From a checkpoint of a small image embedding model.
Data: trained on procedural textures in two colours, tilted and lit, 48750 training examples.
Rows from block 3 of a small image embedding model, named by matrix and row number. Rows with one number within an expert belong to one neuron, the router's apart. Each number is 128 + 24 x the weight over its row's rms, rounded and kept within 0 to 255. All counts start at 0. Numbers have three digits each.
Before each expert's rows are labels from the 100 images, of 14848, where the router gives the expert most weight on average: "strongest on" is what is common among them. Only what is clearly more common there than usual is listed. The data: procedural textures in two colours, tilted and lit.
# router: router (model.blocks.3.mlp.router.weight, 8x384, trained with AdamW), inputs 128-255
# gate: expert gate (model.blocks.3.mlp.gate, 8x384x384), inputs 128-255
# up: expert up (model.blocks.3.mlp.up, 8x384x384), inputs 128-255
# down: expert down (model.blocks.3.mlp.down, 8x384x384, transposed), outputs 128-255

# expert 7
strongest on: pink; pattern colour: pink; pattern colour: grey; pattern colour: white
router.7:168146130144093088145136153122147082130129118118136090113114125109125154114139169164112082176120150139098149091106118140140121096173136105135140132120109116109181111124121143119112131099106146115099105111107139142121108129134113112139123141161094126100115157092116117083143142147161143153096129152069146139134140140150132141114099104114130130120126117105171112129156143159108112177106
gate.0:138122099087092112141107153057125100109157166121132147104130149126140136120065136106103136105157138105107158127124099116121109108123131152172098104116104133134084124109162148168138152101115122151102126161128093102125111167118137169123123113141118147121139112129101143169112100125097145098130167152170145111128106126134126168112092141163142150132140131195140117122141152099111166125122
up.0:158151175120194158137134086155145128182124098116145099142114077128130156160139117150099148164133146122116117120151126109160144086142171099112170151115136130089148170146092116135139149123102136070143107088158125149097125092134135090128126140121149143162123114109107123154120129128109128182125057100089136116146100136136145124176119120084093117135105101105103140118150110088105123139146
down.0:136110118129123181155149095087153112159127157097114114125086124186152100083083135117104142093102160131121168105151140108126118136126179133119090148145105126154153119141089148111145128097134118166126124129169153149144110129133118143151162136121128133128152143149100153149138116085146154199142121132137085059126129138088133135119081121176166123106123186118153101114140139114104135117147
gate.1:159135141136122138094155105111144110157093100102085131129123181125142108158148106137139172069118140136141102153155136149112130111118136150162119167148133106168127108145079101132092161142087100159112168131123143104151076133124090164139112140135101114151108141106150145161118126075098135138122119106121147082158153148139147133156140168128134147108079178122126130148111118117144136113143
up.1:117126149135160124087122107107098132146128146162129124143162124109143134084125135102110107123107126166120126118120121125113125122133113101162122092122174164181127142168085133121138126151145104122101111151123107127155125112176138132140144121108106126126132140122142125098125166156129104143168123119107105138154182148118130116126115136112120129166103138178163136093121091155138152146096
down.1:083113121103161099149156122127148121112131125172182153118132136111110145109119144151147134126152135155140148137122103143116119105137099130164120171085115127089150141140065148091148132131096137117091134117133155098152099097158132116098134110128107112167134137146102173092162155112130089123119157126114117157052127135110098130095149131087136190116114077125135096139089144137080138137158
gate.2:150124182155130137121139135130129119107100154091127122129097139129154096148116159077113110102175147052153114093145107104121105149133120129145118123088148094123083161117137133118117131105126138117114099143116148148096157135142157130097113091091114107113154127140167096123129122136128089115122118118143090119158123124189111146116174142134147108125111129128137133142136157157126150090136
up.2:108105120097088139145143135089158144065108121117117097130154122146137078120095139121157109088122183107148098107131150147112122121114105151149156118098128106114135135112121148124126103139137162142100116126117139152171145110122210107136127103108107123100140098167160113093086093103100154163127142126136097130168137115114131147141167150135133081125161109119125143122114127122109111160127
down.2:141112129081095136105150127114121138118128081128153142127151113140118134134130026115145128130112156153091124160125108162123143173141127095138161093139119155137106122123141110110140162163113112147071143142140134109124142122139142141118132111135117153177139119082135111136124129137102111114150150154178174158153171128121111139138133067117140138127177112158118143118094124138086119146117
gate.3:120168153127075138115121135151123130125117110138135150114102109105096099144168131090146165137125123148155122136120115112133128205123152103127109125098134149098130127112053144083166122131146138153160117143116180137121126140118081128184110136154161149125081102135156138112050101146128135109148102176119146103109113113117111147128117131125138125108120170133151095127142149126160120132118
up.3:121142131081096123073122118137129109120130112115141143123123127128121133124195095166154124125108135117124132128151113118083121162156154076143176166110119115144104127111059152105139103116147140149103120153113139130124161142139092108149083136153153136127108107127164120132111099138121113117165101153129104122147122086121113106094114143119122104088113154108129144122165137118143129138172
down.3:097132112164152126125107162148105124134108145119114132146104145132153112182125130112151130128123140097111147106146107104129130109143143104144120159150106140166149126119156132110114119068138102115146149161143134170124157182143078137097170140123150140091115128115124149124123180101155142158116153152116126117127166112124164086096158114181117105149143118125114144094162106121109137142164
gate.4:157129153136156147110136137118064123151102119151148151105135133167130100126089119126139141108161093109115110115124135130093123162116138125124159121096118172114137114110155145107122106077139132132155149101161117135134189146110135165158152111121130166137124140131111113121092115162135134111093136104134114156103125124142177177134124142137099153132117123144114131099086127157125162109120
up.4:130154134160137101137133177143130136150128137087112164116087117144144094133109133103149095148125113118076118138128191145148115128109101148105142126081123119145128097114148118121152104103114130125137110104136133133141127142135167145161112126115088190168163139132101128125158131139116117129079118132176113156096121122169134147168165071125145161159134132107145187158125097137119131104151
down.4:143131136104149168130130143155143118127133137114112131118102104106141131125126154112140151177117143129085141091122105128093101144087083156065112117115101121124118102124123123147087150165125113134098122116113153123150140158137138077149124143161146112156168118193122118120129065164128157128180122136147129144126132129125072080157154109109106108104089114097159123154126157144127147159155
gate.5:128159118109149120128126107152119116151146121166118141116128117158157139150142111140130156140170135086123131141102155152144111163089156166113160124096085111104153120127125138192140109114099151126133097127159129088116115138135086117154132149123144120111098151136112117186068117122141163125124146126145140115122158086096135167124144133118135145145169107145145143111139124135112123147125
up.5:114121137138108104167154092134107156138125117149125155126131128109122111133151134129065156117165151157137117117119142159134135130162171132097151085115085095100170118132142180160142120108136124083112093115125129106106126135135092092103133103116152107150127115115131118142141123140130142126109116121133150119116134156134153123150163120092166190092178115136114175110129135130111134134134
down.5:129169143131096129110095124127139160087120150133127117160106121126089144102112137115122121073139139151112119123129125118099159127151076159114156112086126111144164126141130137118104151103172111144143133066120150097112114094105117114082136116158106131180122108117113099118126180124122076144087124111158139137139123199129159123147106140141096111130108130184123132165150134106146098170125
gate.6:142143133120155176131125171101109129152131114139148159115111131147096109098116122115104111098061062086113113133133108128144161139126138174103171087113122179083087099094139114191107137128132157157141139087119118151133143109117115120128128169133142106167176110165120106180119152163148121111119110142090102125140163149129138115175120164097113131113148129105146165134102103109130156132147
up.6:139153127090131102135146113140101119136160107140116093100120096116115157134118142131159132137190139168086114125137130155151117151141156117144135132127118137145142111129114100173123117174167098132172124140120131152086118121104114134123161148113147133100110099099104105076142138128113098133148146120119169091150084162134147137139158141141122176113122137133130114133134118169067121135120
down.6:098175102092111116151147142156111129148092066124116160138141153138111115127106082096150120101133118088116158173121123119133097123095172150150143142114132111114122134162124134098146151175138119087135147140133103116086118152149118146151116133119159126119099118149114121132151133117127127108135158106098091106170123121112127116116125125134098155117131081157145118097161162157134162134148
gate.7:074161130135140099068147130106096145118075146125140126150164106118139116112166140127095091111129147107118166154110125105132116101143132144164110162128155118152114164127125119173158139092109138147135131116115107120142153105120110108147150111089105094120143133130155140092142105091102144137173161128166133169126123154130150125127125175100104119113144117120124133103164160118092140123166
up.7:133185139128150111140124160109133106123135110111097153130115147113149135145124122146134161116127146114110101076148158119137079135087101122100161119218119109126103127104111081112116116164148091129136102140104111129117121085152132112115134129097159159120146112097111096117153156151153126146104101111156084097134097139165119119157122124131098142142155131134162147118110118125148147146071
down.7:126185148173149103078133143112193135147111102141129110094084147094115153099143130127132120064105100113081101136170146101141127135107145086144107145166160137139143111155195099131139088148138123111151129117140140122103126129143155105100157140118136101144103142155107122183122141159168117168119155124110170109122125172166101127137129112093098145108133155151168158109107144118139118092135

# expert 1
strongest on: purple; pattern colour: purple; teal; ground colour: teal
router.1:102135116118135109098104114120107108161145122092157152071106101135123097157153086118122114088162125107143118158115119141125101130124068089090158159110103152115147114107142085128158168116155124088161131122103095093129179119176115083157133160137089146117064101100088129180091184126085118114162137135163155147124085157122139135115092162126130144149118148133108144121113101141130083101139
gate.1:099090142125120148122106112168104113138129110147133144089112146151170118166150139121111152105098105127095149104133120126111144147106138133157115099134137148119086137134148135101182147134097117093152148169127101135127119070138085157143138143139119135167141105129172159132122112116128146109124136140144172114128129091118156130084122097124062111164105156118151122098125118159183129081103
up.1:128141143110090096164077133129120106122106120148167134133158128135115105177134123129090113112108165121138138116091132113102104111085140075154126137115145122122127135098115131185120104141139152139114111138066145117111128159093163137153138141162129108161118135115071081145161146164134102162159117080118124166147137136112110138119123185115147160108182145137143147072114144119091151140134
down.1:129117158066125148162123142123122182123080197105144101116131139131130159153150153111094127138114122148130142137175126105116167151118107106107154142120153146111090119147155144132097184120146097138153160150112123117115144137186163101162139115134112109141091141157150119127088134105104129071108107092113147100110132150135127107122153147137109116087176150149168153203133135102086178109109
gate.2:142134162136138144099124138122125120124132093164111102136132102141088151100139079072133115171133110170107154163167086149119121121095115094127162149126159130132131140120117121125162142108122120096140148111142152128123121094128160180098110112126124118155155145123179089145141096093100148124108150126130155111150110130163134149113134122138136114110103095120118183110129127118128134138089
up.2:101188136178113090107145100068121083071132125094108141130111135136086132121134134126122109178099103152159134094124142157119120153115149152092075123117137141133094145174129137123172131136134122103140148115099135178111145161126104121129144128131149118119098139114138170088119132135116076084109146128102126106116184143132125149143134128109129117121131143135091162153108127112125107138114
down.2:104112135132150176127152183162088115137150122119142148110138158125129127149130108104111130120129127074110142135086172138146157157115128139119173152072111097127127123124133151106091085122127130113142096129125151123110152114097126104152140121143090100110125150146129125155135095155102079122189136103126075138092140120123130097106096108123135117121149071150115138152168104144116120133090
gate.3:173130117102143165087108112136123127117135086092136074118102118135150093136099145133126142132144097122127139124115125122119125138138078143133112103150131152136110088128143156123136146167139098169123127114100143140177175093164094085109133102086098133160108138145157096125168132127080196136163079099148114119103171130132121118150131121132134112158115142124095116132112150138074130110116
up.3:130131136074125170119139081157114117116109103105124108116107144174131128139115132160091122136114121136157103147102120137146123177146119148173092144147152157194108119136156148101146108165112162148146082098087140145145131105143108116095107119085165133134121140093138139130121116124137178115164088106136112129142128111131109091169121121140166133169115147070122125109115142135072118118147
down.3:141134113151110149122167087105161117114124126148170142176159149151120130127155126173147102125142139107111118167142104141134119164160129141123132139131132133143131164082146117084113123131124094125153108132157131173138121132127154132130103080145146137124087123127146110134101087111165066157114099138123145176139153140108100146159112104097129116123141130131166110123129135132125135139114
gate.4:164119143113129153144144139111137107127106152138088131095113137155081126181227158137104135157157116105107114136084131117084117101129129165128144123101134131129089144097106106107119165150135198140145113158115122149115126059134131154105134131103133144161144118120107130149135171130111126118108105078158109063108091184082111102124100143146093160140156130143156124148128125124146099130155
up.4:177124158121141147127124132131130095118127149124112135090114126156093139173221139144117115155152105114097112136073134139084128109129124170139138112096144110115096161094117117117130164138128177127138105146098118156116128062134129147082125109089137115155138144102103118135162181156118121111088100099111123075130091180090106107141106152149084164138142145153186125135117135143139114110147
down.4:109153149104117087149118143116139115121107133161116145142144119108175091120162153154120092136129138160152147143122107124154109106074131164105129175127140113111105111131143156127123119149128108094115137117152145107143116150132125110135113112152106134161167099138103104145090175116160127083105133149147123138151133129164163103140117121146103123121143143126158107072135140087123098073106
gate.5:104166181126159167130085116170092163111188123093130114116116157159112115142147128104109161148141142142152142156113087123150120147128124106137123113125145132104141110105108098129140181141118127133138087141075134129091158142125135164097122098135122114136143133144119097139110183122143129172135092108177140095123111130117136151134112120152119123165117113126130132112136099147130144173124
up.5:178177114144135143124133109125134128106129098114151111140181110124144112145105087146150116100122116121171125129117163166154149105110122152120121094128101086128098132129136159110139124127106108097114113165107146109108092132108168112133144183156142134142118161144162111125080112090149129147087147164098131108119171085083147110128121135106154159124086119138108114142136147147060193133141
down.5:156114147091122131112134140151121144147150118104133097066190104121133194121133131116097153135133100146130156106097139112092092102148162150092105098114151086117090134142060098159134140085112154147143122159071152116112135087119123146133118147130113117136150147100108137131085150154151135162141127134134119113139125085117097099105182086121118107130168125107115156157121127112095149161074
gate.6:119131127097148150119164127093119125149132150176141174124143119090146137149109145135171109100140114155126129077091176158122116101136151131112121116132096144082121139105135114141124096139096120125118124090118124097134113155116141105170118147086168144114094097112132122183109139112139082142135111163142097137115131135141148116150149119120103144124097163124109098161130168160173112127108
up.6:130143125106133166131143129099103110126113149179137167126156124096144126150136124123164079101156121155123141100124166163130127085095159137129138131134107135092133118119136126135116087141100120121119130105143124089127098125133148099170133139107157147126084102122125120161110143106136062128140120163161091137120139149134167108140148095114105130132120150129106092166144167151181103121114
down.6:091122152134102157176110178164121101108124120116089126127128115148109125163171102174134139143166138110133131127109111131098105164122161113150123100114107168177134139130109111121157127064118149138117128120095122131132149085147106145120104115146119112128133149121147140140119093132151168158160097116148127126121067113129176131124117138133131114145117161142109147154116127144117076168122
gate.8:108126124153109132139053133109095117145081174135127105107116165156172123114150105102124147130143105135155150111111123147147139118140143089143111179107097115074169137123099108091127113140155117157100151131145119139131109143190115089133132112160113121094100130097111155135107089134105093106112120160131159153124120142157138126136099154157104115140121182106154118121115129146165119117154
up.8:103147100134103096118095155148086145131166084142190139149162112101140151113190122152112151087156087106122106147153134135108106106160139146142148139113099125127158122133141140138110101115136133124104101115145095124138135083146097105138118117092155131132112105162126131124182111114146096168129132174100168126150122131134133154106139100159154122120152151182088138154113124144135128136170
down.8:115112145106130126124143127142119155129090127119123125121128139114126131099101199139128135108135096121140112077127145109127087100143088121120154137104090097117143102118147123123104148152141098150141114101114094096103134135101145149170137099113084150119117170130118138124138151080114100102154154120116130163111145062107115166137130155108111170108102103144126146147159155145149113121117
gate.10:081109082135116148151124106167147118156123151158128091169162122160151147103131106103163127133117118119203094156167131146155143117127161105145134107105108132076108139114108121156125144170167121140166137134155082087113168130127120121117125127103111131141154167100130153086108144125090108130129108149141150110134098143080130093107131185113187125178145136127096136108124092116152107144106
up.10:116118133145120094102113118133138131142121167185081132194163118131138098147185098118153150130127146103175129136161133106150171108120149121123120122128090144107118137139118124138144117149155117139179098132162130081114150119123105094151159135111125126137127155111105142088135170153091124145105107145087141070154117148115144085109107162154131118128160184153147161098135150116139089157127
down.10:104156143086131142154119158118108114123095090143134135122143147097107084125153111119144147131073122165168116100158103101146087143118122124107139090145095136145125069097130093135130126179161161116172131158099136128134089122138105141108107127113127146115129114089135142142102139093105107120094187179140146114125121103125113111081166146131126139129149180178090107158125124094088127088132

# expert 6
strongest on: red; pattern colour: red
router.6:156097151117181112130169146174124136092101104187113166118109098105135134111106144091164167076127116137168132138133136121126118114127118137110119106123152121094168131167122145112112155106139101125144121180122133153112148110134127119152123169147116128118129163114087123107113126112115104099100142121121082109069107094112152162070114138145143140177135129129124146110112134144127167110119
gate.0:125123106134131076154165148138153153113125158113123147151122112111149126091116109127166119116155097118159127119145159114191162133102165125141101115147132165108143143129112135119150131094130148109158145143089102128133149094123146152125166112108089171099115174108125125118090140098097115117154099106112119168163112114149131125105080121142111127122135091126171129136164112092083138159115
up.0:125127081116120105138153125142167111094159132146154132126116106156138129110134135103162113111089130122155158111146143119151145118090100110175101124125089172070147155118099143084133107096144167092099125110121108137116126097163130142103141105124159126130108171151137168172116170134083132083156130127121133166131125126148127123131118121119081115103136095121134137097106109091112138114114
down.0:145157157149113149129166163138135111125137124115117138143135127173060109096174169131100131102111108144168092131134095148117155154115087170126140149134087145113140171112152130101111135122117137163109153117108136126120107103139108119103100133126082128156090127102075079133117148137091117123129167103110121149079121158132093142099158101158111150149104103110158120123173121172146169118122
gate.1:133119099150155171130129130094152102124138123129140122148134120143153125170113100140130158143139139137129152146129111133106141093127162115175117143154068127123139134115104117099155180134117149141078129154157105100127121119096161140134113151111125116131150111125155134132114176099147134178130134136156101110131148126153122103099162101126104158149106109112083120119141157112144132191066
up.1:105128116133125095122100122137080130147114125117112116111122143094116116164144152108118129098161138117122098137132099128137110136149131130108150110134139104103115129163099166146122069135102130087156132120158148147181161104118110085142144108137110169137100120077116110120121131133148174095136161112106144129149125142111139147148104161134148136110100158133127149136155125111122147107171
down.1:109116119132121140090101139117081108136076121093108154112131110122152128116081123163148113130121134136083125102121157112135147103129107091164145173126157110133128123172091124180137157127127090140150108112127110102144138164108104126167146104079127161134094168093193149166143128110102170152106146097051132088138115094129150091131108137112131144123144077115117129134137182123056131125136
gate.3:119084086152119106148116105106153153168067077160155142079122105098097109141170150107130166122172149159137109153131131110130098113138120159129128140149104131158131148129111105123100082158143112117141153130172151110117105123136133085145119117126124157128125079142083133109080144153115128107119085153162149136140121162130142101122104180134141137097097114141125147091084094122066178143126
up.3:160113120180136107125088120094150137135123158126157133147113116123116101117100148154186131145130084125103131112119151146143122133172129143123127096124080140114127142124136110155136119115117064128147172109123108101148159109097097126130117129157149136138063143133124112163168141131143114105123114128164114158155128121116111152147106145137102124096160129112134144099116150091119129136132
down.3:075153124134162130134141048095096151118110107142125133128130145134198088090104161123114144129131133136107143093122132120152132149112126161132156154112095140140128127122151133124091155102117124163117130152129093151142108130091097121085135121116119175118104119110134147167138143091172124156097117114105143174157169094136124101139139150120096095080126106144140125117139092113142163090140
gate.4:143116106148116109106160155107119121108118140121113120155148144144114124112117107079126114143135130090133127099136092128166141167132107092128139122133101086136111104163143079094128150138146172109089165097115124162153160156130113145128161145120128128107140093156086111135079161112075106128139127137132164125123134131134159149109131127109139083119079145109131134159104162141119158099155
up.4:114113104130158171164124127126131167139109132162123120131154185175159133130096105151130065163108139080158111158163114145136128145173165122110168091136136097106079092127106053124147101135116139123107121195126153100146103094131152118150105086136109124145119126113101135104126142153125125146119137111158136115129162098129151086124126129178149117140164124141139109121139134125111136127137
down.4:132167086113138151108100090149108123138137117150127167118130089089102114186116082148136158153085142139149135126126141157127127107099135163109141091123154145074123080104117145106159147116135133180113099101092146096103129114088133103166130122141119161142142177136105101140151105146179117117120158134182126126081168108093144099126103112123137123106076109108120157145138117128150155131136
gate.5:130102153171157133151154078086135091130114110137119087091168161114157152154128113112168099131136087124152128148102150114122088119128109146175156080110100099136162142100128091124160122130121135138106124126151112130098117162136120141111109084091149131178114141174104073166139152092113135121131133164148110114118132145135132183132133105129127135100086116104163129135115142147098113128155
up.5:148133082092133119143166110086182141131126160091132148155082102150140093124113140138088128137133112116152122129178144104164133166146152138111098118112176127175135130145125117140110155107136103062160089115129140139132133140142124138128107172101136083119167119142152158165107149129129125139130109106123104141151111145102159086149095123118108140146176135105158143143088139136131146206106
down.5:145159083140143101099128124103135140142108135140124106092064122179096147080130120108084145153145107111146170083119094114104162110112155160132088152154142122086129116127113182145127123116121117136127123138098152119117165158117133105117116146108116175135108123124121127160110123129192135095147133112085133126156089135086124133133143096113116125129083078110113110127159109179146107119129
gate.6:093131139132127118140140128132142176174095147146174122107191110099120109173130145117140105050071132129126162184130111114146143119158135118129146131114139106136154111146051158126128142150106154127141121128125115140127131108137150130142114151106163111114099169140062115144140110140137169102124148156074133155103119162199113108104113115117103110137109121152097131150152127114103112132190
up.6:164115126096134116103144120137139159139144121146166102115163114094111136159143069163151191108113130157097147109154143124099132113101120096110110107123165117149137152198119114155130148117083144157131156129133118168104142103133119119168132127114128136077139106172093091128145156115109154119167135129108093166102140104153120114102156125116086074153170148067095116120126102146127132151163
down.6:123178101127149128140132132146189077094148159145128111099137119124088127136139137074101139089129136143121135130124120119134122126113130127128106159124133142130135132136137139152125166136127135175130148139145158130157087172076128109137160131121149133130181146156137157127135144121102107106103122107089172102129126089083099161127139115117117129106125119119096065127132094170131115126119
gate.7:139185097104137132103150125127060068092135111146119116118146174140139152120137087105123130138118123129132167133122108146089124094143172135150141136145169118123112110149133098150130116135150099172109115155090135111139129173115097085138137138103096142121184143130086123126192122103149175147106171109158168134138101137117117100135128105087120112095142139115094130130107126154137155114113
up.7:129113139149115154116104158148136120149090154093160120149117059104119140124135162114127159138148087079146072092159133108117128123096126123152153123101128183153129196095130142114093124091113163097138125144142096074153134111114096126112109146140138125126130135127152106132125153141128123131120102115092112111138124135149135162115131134149142124173106145145115144125094141147147104079157
down.7:153164125128144131155146122109150104162128126097164138137120154137147133081104109196103152150125119091152174138116123180119111106117155154147128099157134110114123148106155108128090139180126175120100147156104136095132139123097108101134142110128092093079162135118119146146116119170095166141089147149126146169103098125114169143173106158115145108125101118128133188120133145090086131128155
gate.8:133087117111148130120079103144155146136094109096115096145164146157134162137118092114146126159106133133145137106096112102103116133143144128175104130156147170153152148148118118112144139174114122115120132160157147134128129136107129160126144096128207152153110142156140138149128113132111167094154113110114114117104089139090121140135153135128121122126123117139152143156142092123103134154153
up.8:130172137145105118144162148110102106140151170162145145102093114089121093118153180147094143095150117127119115140153135149149144109097114136067166128103113089112104130106140142131113131094143117134144123095106107117131112119158116100136106142130058099108131107097117112104127149125167094166096159154145145138156159125181136116119103120137130148120138128133090127107109164138150115103091
down.8:122118134135127072123149164144213105062103129152120119112115137096139136119109139110209123157141117142149116169150140118128074152136106172145105112098122152175097118161135150134119117156137162199113176132118116180123143105130089114144081179137163119119143080098147165109147124130144165103074147117146095117128163133155099165142101114127137133145139098138123108102108135135175120119140

# expert 3
strongest on: teal; pattern colour: teal; ground colour: grey
router.3:126132123145110110136138128139117122107215146124148179125141154131102116115111164117150118137113112142152172108162136149136151131108168118154137081098134106149134109134139156096139136120102148149140141110134100140094127143072115142050113102111144089127153084128123142120110130116119130107093133087142145127120132128118124160117150163098147117124148136137126126094151130145178151128146
gate.0:108124127155162103125151109100122104119142152106138108128080124100118094081169159140129117127117166115138085085138129150103119101115170142146137139101168142139133136126146183124144098136156142141135105148119118137133111136137131105073139119119185133173123151124110115115154131151156120153171081117152126114164142096111103109144097136132156119128128130103100148143140165105139124126146
up.0:086138152151170138153147096101120103141145133114136140107099152064102059156140159140121151105127100130124142136168135154118089116168173159131127114092141147176141099144121156133138099096169085117127119114106104087112144142133118112088090139138134103157116116140095113134062155142144133113133117147189112138144144118140146132120127126135133137153084085139123145128133176127126116112164
down.0:129134137156125109117107102130159135144097124151176120139161113123148135133156158091118093107108110116092115134131131112140117157124128151124157121119148139137117152114094125143098122118183120137131107157123157141178130135129138150126078159107156131129115149131120099123086095080117099144128101163123128163126123131122163101153152158099072140140126165084124152102160119138119136121128
gate.1:105147123127144158133148071135132133132142085109133121127140099104119139114123127142155046162092126136174145161102122057067086132127119144154145083109107131094129112134118137091127126127145142123176124154123144162158149115125159112096146116127162124127121122177116129164122157133147101153103141116113107176131097117102115150117116123113132167119122097119144141159144144162127083121174
up.1:166127096137131128115099158149095102111094156103103091108113149160100133130124097116127180133128118125121138122108149214162124168076136128116097174122143078132118122135152132131174167134136134125106141115147124101113076123133111156145101134121132112149125168144169151120112114091147167109147132148115156116109150152149111124155138144112113116139151142128165123132101122124163100155062
down.1:086164131174133107119143093179140157129117113116128099131120122153148115155113096144127142102162119105098133133073133174144098112094174148147110128103148117112092151097115096094155118106095117086134133093119126149129125083125125193128127085145081075131107158097136118096140131183192093138168106123123163144131094131165142093163121166163118116159100072160156125162129164114124126158121
gate.2:131146123154126113145099113101113088150144133103158131133127135154133117139098101119079125170135160138126137143154112110137144111164132134126122096070125165131164109122101122101104126069102173121107101152148134122108116116134124143100129141140161135117130123127181111116106130122128106127135071157133112156128138146104159107162152107113109155098139113104080152137114126104126135129144
up.2:112130138150132098151082145126100108091115133110162128155114139176141078125084107147107079178137175124110123147172143102123121142183189116099137120056126124104131088115080127068119111103128118155159121131137131118113117129133128148128109089160119123127123141157136095067124150092080136137118067115106099139136096105123149104177114138110114177139141089126081123109083133122140125106152
down.2:134114137148166125130083128121135153131127128133088103150164125169141094172133110102151141120117114086193130140102152138107137133172150126113095136143118134171134133086107093154129129133135134121159155164127116101125140117106090140166152129127116159105153116110141156126085102170107146118110120092090155096126166074133113113121145113140136138094124209139083133129143125130127110147119
gate.3:143124152124123118133121126135124113101133139114104087116127075142153137152105147123143117153135101127143145177138107077158155165103118126169139106115145112102131148154104120136113103074135152103107137133137149093125080154140112168097115079112116160141129127127116167141113126132144130101167135126093099136115126132185107141130131105137146142136113101138185134110141144109151127114120
up.3:106138123163111174140102133133126084152125146134125108116110141156137102096126170139142125136104106134107157142146116143143111109076160114141191148092158132123121090091145149105134094081158157086144153147111109090175111144144105164122113109155139146171129164100146197148132156102149175112110118121139095135188118145110138095056123112099162121120096149149120126162133128154129130129113
down.3:168129098117114135130143107125139149112146114154112143116132157121114108116107153143104084136146132114163153148105086121145100128139142165159098116153146107131131092116145091115143090163106128078122115147094138089121104103128127101140139099099149152119153165145096154154076125106111119131152102117142155127139135142128138121151163167104110112140170100114120123092110130127150136131111
gate.5:166147134112140135151118149136109131105083139161111148133128143178089119162149154149110134079116146147139093160113149128120164131125140067110098124133102106155078118132163093136115149139107144132105116112108112132117158138133136119121117141114089113111122093113220103192144149120172128114187128133145127129129154115114141161121095090142107150126115103157150126107112099105126153139116
up.5:124151133116131126126131157131103131102071124175127144133125163175094099138140186145133110072145150117103075134133112160116147126116132113144122116133116110143122132112144143129122149147133161132110116112143087152110141122156189156123123117122092091103142123114187118158178159156176146177160111143157118131148153149115127187143115118142140147136146115141119115118117099097143159149138
down.5:106104132093130102146130119077113148112090082123116119111156096135159121150071150155123116124113100120132123137114118140157137131056115121131130152123147131110136131124108136145097126108111147165164118123119132144114155128123130121147160125124120128140124059090127205110168126146123101139129142119128134169118134154181156127132103169155141136131112139096160123106132130154150107141159
gate.6:131094089142144121115123137112123067123067094098148115151145105102123100137098152103110137087110151114176127112158096129104111150146134115154110108133142147093106119135109129101153154152126142162167087103104105114154155152139183123105140084098158151116082122110157162081170113104115128168108089119135134079136123081124122110116163119141151093120097114161115173098156128126116158121120
up.6:171154128113112145139103136149123150123117144108183108100124146146140067108106129147136161088084173145122136155135144148152134157179117128132133135113116134175148101123127127136108135077125147113148118110128143133115142119103145108088143085148155166115114171135123103150128110120127127137133117136112124105148120178102132125108147081095075090118125105115127146110129135117123151161159
down.6:167141073090136165130092137152122094127127134139126183110114124143157126082154088161135130124124137127116143131137130168116136103091157114137048136128119116143115121170111179111144121133135154159149108124118178116145131102151108094115136182106107106100147122156142115155124129124116123125150133139093105155141106156158162146112098167159087129094108101135135139151115118120100116106148
gate.7:088152164117165101152124121121119080134126139129140093123144158146099125140162108153151161160142144060123123128113112104132140137119132140116125166111075108088136102069157149123097158192137144089100173158115130149186175120110133102137125132109107136173109150165151140179107102099127145137137165143111101099143124143122118099110104084141124083121175112154150125116100114132159108120158
up.7:157118084118118142099174103137117122078119130161100114130132108132113144128107124129101119127103096128100116106144128133104115114107142109095077099142160109135125185144126141137155117106144118166117110121111127127126116139133130138112145161104141115110164096103158124147114133141106141150115098145149164161129129102150132162147117181143067160127093146096164119143154109153085110146088
down.7:167126117134104086122099117116075135135126140133118071151131176162139124157170092107104113097110095141090121151129133119085156087107133104087117102118160129130138142147081133117091129105113109102087087110109149161136079147113108160150171108107120129138160129129105159130161097117141143128100142129143126079174164135154141136133111110157118112111146110143147125127146098126146129141102
gate.9:213101171092140147122109135116128106109115134097122130129111142149147129122143103186168134097168117155126123119124094150132147122202140152131113150149111119162163113158137141104138108157156133101153175141093105131174065127150137156111173174131106116135097129138123072138105102157125078127092146124123144153116125158139140074147114143150079112152101079134154123096118147109124107156109
up.9:125118138136121110115117114103105111116145126118135080111144148169135134124107115163154121097163146128093161135124139119120123116123075144140156130139162136080161131129140113110140156137150097111143161139108134117123098169129091138117103146186152090166141158107128146130133104098157150119133129152167114110129182123177121147161149137090121134127090106109115100117120115121132199124115
down.9:142149145136144111135108111098111151101114152124143130132128141155123161087095097109133130141141109139087116126178115126149114130173135150151108167128086113144132148142126154117131137201138108083090101168101085165157115104137090129123088127142128155146120111175117098104127150149086145132110196155125152117096125124139142161124156110164144154135102114131130118091124112139102098124104